config = dict(
    encoder_arch='poolformer',
    model='image denoising autoencoder',
    dataset='fractals drawn by 1,000 iterated function systems, in grey',
    train_examples=295000,
    image_size=64,
    crop_scale_min=1,
    horizontal_flip=False,
    translate=0.06,
    color_jitter=0.1,
    bottleneck='denoising',
    downsampling_factor=8,
    encoder_norm='layernorm',
    encoder_norm_position='pre',
    encoder_activation='gelu_tanh',
    encoder_mlp_ratio=4,
    encoder_parallel_block=False,
    encoder_inner_norm=False,
    encoder_patch_size=[4, 4],
    encoder_conv_stem=False,
    encoder_depths=[5, 5],
    encoder_widths=[64, 128],
    loss='l1',
    latent_channels=16,
    decoder_norm='batchnorm',
    decoder_activation='silu',
    decoder_widths=[48, 48, 96, 192],
    decoder_blocks_per_level=1,
    decoder_block='basic',
    decoder_attention=False,
    decoder_upsampling='nearest_conv',
    init='kaiming_normal',
    residual_init='none',
    optimizer='muon',
    muon_scale='match_rms_adamw',
    lr=0.0026,
    momentum=0.95,
    nesterov=True,
    orthogonalizer='newton_schulz_5',
    adamw_lr_other_params=0.0011,
    steps=8300,
    batch_size=256,
    epochs=7.2,
    lr_schedule='step',
    warmup_steps=160,
    weight_decay=0.2,
    adamw_weight_decay_other_params=0.05,
)
Rows from block 7 of the encoder of a small image denoising autoencoder, named by matrix and row number. Rows with one number belong to one neuron. Each number is 500 + 50 x the weight over its row's rms, rounded and kept within 0 to 999. All counts start at 0. Numbers have three digits each.
After each neuron's rows are labels from the 100 images, of 14848, where the neuron reaches its highest value: "top examples" is what is common among them; "peak at" is the part of the image that holds the peak. Only what is clearly more common there than usual is listed. The data: fractals drawn by 1,000 iterated function systems, in grey.
# fc1: MLP up (encoder.blocks.7.mlp.fc1.weight, 512x128), inputs 0-127
# fc2: MLP down (encoder.blocks.7.mlp.fc2.weight, 128x512, transposed), outputs 0-127

fc1.285:572545466447536519380434461549564594573496423449550458537505528550474485451458491540440450476459546475503509487563425528550481568460447457472568580482408528551451546456512563484533424503452435445423556526579541554441493565514430473484491493476518442518529526461515517542510443382490445511546445550498528593528514537549423490494608528487427481470454559536445546475399601537488583457507
fc2.285:497456528547510537519517456487466493477480546600462466555596454563520502476472435461503509580516527430518529543523453457420520510587452470486509494453453493512462534504580501474474505597501535523405596453537535464539509472536521461526472466500461525481469545453558419454515431565588423444525327636485538557453461468497581540513432574566529460393493394494481433519546480461558527424499
top examples: dense
peak at: middle right

fc1.461:379481489542536504543558486512499486487578453514519532514558444532456507444508531563423479522466543494421522506438508502447579514523482540552620466543562497520434472555479570525406549515564567488493485407414543582413427509483517634502527510525371548419488538560404505594588512473492472541493590512485486473482503439460439468495458489499552434392487469486469511564542466416505542477475
fc2.461:465404514521524517526500523480507458409539535413541534481447541492461532485486582413519514452559544495563519607549467472521530603468521404392541428493521430570499472558527531501511465506549600501460490446544582563500430515479406519481407560468512396505504567454533449479377559498474492482484479532473468467535595550575457433473479457516535478544479490507611518494605518429518535425535
top examples: dense
peak at: top right

fc1.391:574512547478450537476524528491457548521546469458545564554515577444505459542443505470535435456470515474495459558515464442513607434418453596581443490554492452487554536517599476469579436386478516555568457516534458489592511542541511580516446434517578515404373544512541518488515547471533574447521426469509394466513560523494570548494495464489478482373505488487456585523513461491524463417436
fc2.391:526445464488601471488418524637509507499549532452433473504459396501438481533477439543500460462509500464457572496512521536494397515576418522568470500397458507513459518476455585582490488567487458384487412520473478487468506521461472539545544474575477497510541480490471477586526424564475539473461570431519561542551560569447467387551458529481512606511525374538520447543520538462509519463593
top examples: dark on light; dense
peak at: middle left

fc1.134:450489456444426535470532458504529492407443368531490393533445564537548490542522493515401486511502503558477490484524524385495468486441506522442480420388478576520512525428549450456467515512451473544542453495533520535452518539543647403529529416505483623517508529545522467491475496612473455532552480454480561521608490517502548489487556575530457507542552543526482524594553402480513493424515
fc2.134:540541503455565493597468501459450461518479545418399496528505532437495498419402479582421470477551524504494444493503439502531506543459470606538559487475472528528538469558561494511555512526452599482473490546514565538394462400431557441563496537591532498365470499499531476543593597492486433535452426542457490467440458568534449610424461540563499473464498569488554495465518523551474470514428
top examples: dense
peak at: middle left

fc1.284:406432486524461442497508491477486444442529497457422466518491586537496522431410631513476554422496482435494496456537570525489562598484576543434436467499460470427540430496522574517497418467554491524563449454546441515516526480509563405461563527483496504507446454496540509548542481636524539495502379552401606420514574530536509493544467477492456472551472529521610522476559573503500531455545
fc2.284:463587472505524494443539498471449503510578495600527474422530523565556530522545523623552478403480420482427538472548478464457426506454518496447524449512531529471497523566538523501534485452568443461487451481613457461501476432464558605415502458525496465521514501465563416494637448536498458513520586550476585479481446537503490505531513499473481420523573614503481411476435419509456525389579
top examples: dense
peak at: bottom left; top left

fc1.204:506477487577543527433429510545499501424546469413450466494414533449541504555497545519650503489494490583504459568590473545551510477464548453482512433445470512456541582578481521530554537441373511521426503560499429513561522453485443582511502503448535575447559514565460548436467544334531591409528597537453431544519455558533496470511458517481492462485557483435466478472533531482496500475470
fc2.204:503567359454451534484472539567521422500647475446565485546509517519441523483493540474499534487471503448562517476492551529473564570484499434511570509506449522505474500443483498569506556498583512433486427476531471483562380434467395580563536582580493490414511452519519468441391480426592450513509569481496459459457524472461514494602511478471472464440536484466452623460561538550449448504507
top examples: dark on light
peak at: bottom centre

fc1.82:525593473485500532521466530515521540546492574506431455509452532576450472430505441493475510553547487534553454400559461533422512570399445528473544477581419548553551495441503468473572400458529521473499479530536506496520495445481385511524444429493395476476506549559630544518388524413496513475550463510494505534527503570600522436500523607449484485539459531466452578440463544515493435597569
fc2.82:545476515517468502504499604500460449558517553508507511523535390461538513414475434527490487610472525514389546514486528435505608484548586517502508640449601552476490523426564467513537567453500494555575525528504427516525483484453626520515495507397463544451472439497453509541520528558562492384554409560419489497449584453527467473488482431583497563437546497521497495477480441451503504440456
top examples: dense
peak at: bottom right; middle right

fc1.492:504516534524493496471477609458462530486550505473431561459440486463479515519584491530501502511542511492483417488460552413522392440528545514523613542481445535533515439493550526399500583484528567543430546491531504591462469493482527689478503500512441469321506483471457518506533562480593559484508539546420438514505525481388454471530522498475501413519509515434437527607491524492486534499450
fc2.492:405578509436471472535538481505512518426477518420560441544540617492524553584485520476555504442598541484460495468503483549471417621433517483441481450475510453490539524571475459523499551517483492491458585575484520497608531539426409510546420496531440492572462583521531471397425460576463450454430454527608461423566478476553569423519487551472525518458502548515513549416487490553506474481452
top examples: dense
peak at: top left

fc1.397:523436523453451536456501413582478561503495484565526492564419521443528505523573474530564479465481574436496449433505449447504419498521449508532465461453505501421522521529538501571445510546493444453530523654465510591575532564529572458416517481453459428493483578545441443479532531499543521520473445490476486452552508602574440468543586428460493485418540511405554467464594534624492421504504
fc2.397:511467518482660586487525506518475457507512568503402458526543437546501592528465472480532460533516423496420570517536472445487480469484448562527568445498572450544490484442452427418478510532515508533456631442422541443548423454468563480568498427615564578518517497492479548510501547444487509473415392544417533567466557563452516546489469503490508499442425427556495493492530484435523579543484
top examples: dark on light; dense
peak at: middle left

fc1.469:500421524519592418558505569519462483542488472565517496520528511610438491542479504542467425446450495501529464405504451585619498388504478600570582534512528495500463475476527486483424528457532481490460380542495524597489494425503534449506580540456461567656458501508487504538558513589503445486527467466551514457421497576562485425467498444538478473409468487480496509502458560418514523446555
fc2.469:580546548482501582490522537504474557487541513419364458512490476458493530581495516440517483508642546422495517571520597427493497508509513518505503471474505538492538427519424520469477495454473609450445480500594585475497488470522447542410375513472460559428523496389521526510459609538415538528430560583551548500461540454463474444452459584454417492458511505533508469541508526552555463454540
top examples: dense
peak at: top left

fc1.256:520537481522545519536525528497456552516532489412570533446459419456532510480456468454504500440527495571493514436486542502463417552460483483561355455449556465543538528586518579444482447527484601432483542461496543492429604547544529531465488480519484598449485636534552428430569525488458565504507610433484447519492501527471404446531571471558545533449448520497574534553446448468423474555426
fc2.256:401435544419440493525583488463473525572516463516461548471540470483519480559469547561507492559488525513560466408498565492501544467538541585491515542472554492525434429359525401531551496487591472506494597488487417540468475511530482477478564551492558568450456452478458516468510466406580591521577434542387535509527512523434420487512552533501496522432493374438396468579469468487506504492558
top examples: dark on light
peak at: middle right

fc1.159:595557532460473495540420450496472470578467531479523503473500584523486447444518396491557449472439623447537506456521445459438452472509466582529563445476460503481511468544495519493475484479430458482500562444499474394503511435491550519502454468504449497498579616600523544487425556369544554480507502519491499575532463429500488415568516588513424399592568548484500539552564486537481402552480
fc2.159:516487490473475504529602511469457519588414532565428562512511515457543495412533498479437505555440470559376558485500523490550548432473469467530509647505563509482492456476520396530580523507521483523491458549551448553477511454467577486524497548531499490507525470452498471463487455613652440470578495458378494587447544391558420474511530443510520561423550489533509492555499461488500421492458
top examples: dense
peak at: bottom right